From a checkpoint of a small image FSQ autoencoder.
Model: 2.81M parameters, 32-pixel images, encoder arch densenet, encoder norm batchnorm, encoder activation silu, encoder depths [6, 8, 11, 6], decoder norm batchnorm, decoder activation silu, decoder widths [48, 48, 96, 192].
Training: muon at rate 0.016, 11100 steps, batches of 128.
Data: trained on seven-segment displays showing three digits, 195000 training examples, 7.3 epochs.
Rows from block 2 of the decoder of a small image FSQ autoencoder, named by matrix and row number. Rows with one number belong to one channel. Each number is 128 + 24 x the weight over its row's rms, rounded and kept within 0 to 255. All counts start at 0. Numbers have three digits each.
After each channel's rows are labels from the 100 images, of 14976, where the channel reaches its highest value: "strongest on" is what is common among them; "lies over" is the class under the peak. Only what is clearly more common there than usual is listed. The data: seven-segment displays showing three digits. In brackets: how many of the 100.
# convs1: 3x3 conv (decoder.decb.0.0.convs.1.weight, 48x48x3x3, each kernel summed), inputs 0-47
# convs2: expand pointwise conv (decoder.decb.0.0.convs.2.weight, 96x48x1x1, transposed), outputs 0-47

convs1.40:142115120122113108065119161123148106104156139142155098122123110138144093095135147121090122040140113144124121161109129132126155136131123140114095
convs2.40:135139104134098101107166127170110102158127146115122075157127114115138108108134167132139127114174123135129109113138145068108154127115164118132128
strongest on: glare (100)
lies over: screen (93)

convs1.8:132156139132156110116133130126122088118127122102109081109099123075080134155139090137105155083121104123118127131112087117078120086144109107129138
convs2.8:122133130110144129130117162096094128120141126189116112137114122123156158139138104147089094123122113130123116099147136118140099108120126103098123
strongest on: the digit 4 (80); third digit: 4 (49); first digit: 4 (37)
lies over: screen (84)

convs1.47:118116128124135127124142140115106118007112105104125124143131133121115142113178117125121090135130139123136117119136133126111142104164146172130134
convs2.47:130094129198138139114092118109135116128109119137101090149099151133114138167120150123173153124109115142083115144137180130153137120104162170138144
strongest on: dark on pale (100)
lies over: screen (95)

convs1.4:111155184114144147126154163107132127137085109103041116131118125110140157123141097126140099127126149103117141103115104093087122127137138118128143
convs2.4:139126105111129125116137117156111138138115153114137094137145131114128123109133157147125121146124119149132168153105190068108127137141164104143145
strongest on: glare (98)
lies over: screen (94)

convs1.19:129142132141100101113104121125107102114139124097085079176130121101149117148121120149123165141163112130065122122121117167080150118127108123136090
convs2.19:160132138133078085140113138112162118110088138112134122154155174139173125134140109123102160144077121115150136119084115112105129120102124113122119
strongest on: blue glow (38)
lies over: screen (85)

convs1.13:081131103126117120122095050109117147105123137104109117117129162091090165123112097119109136120114102144095089136089147110125134113113137125094132
convs2.13:132138117128105107121178116139118106167106145125120101156109121107137128130112164149145126152140098116142147116129168065097138113109152100146113
strongest on: glare (100)
lies over: screen (97)

convs1.38:130133129134103137122122117061158093113124101078096107127129109069090138154123127123120130123139105133094098113106131113081166126163130137123116
convs2.38:100118159109117110128114107151127122160107144154138124143152134153135094105092111135158152168119121117103108103120121118099141106104080158134110
strongest on: dark on pale (63)
lies over: screen (84)

convs1.46:107113119132132124125139110126127138000119117091139114149131121128126120123122111117139144152139115123127145113124121107127144102118155110114125
convs2.46:130125131255098125119127126128122130134154120121089145112138090140141118129136116121115119139125136121116119112125113122087138127110102120109138
strongest on: dark on pale (100)
lies over: screen (89)

convs1.44:124146156125130140111097127138136126084123139111111146125153124110130136132152101100115115152135116110104123123120134127115157075160028137096154
convs2.44:117134120076137125132131099115151125138152120145150164116087138121135113149145126109119143114186171105145098120153142104142126145146155134161134
strongest on: blue glow (50)
lies over: screen (99)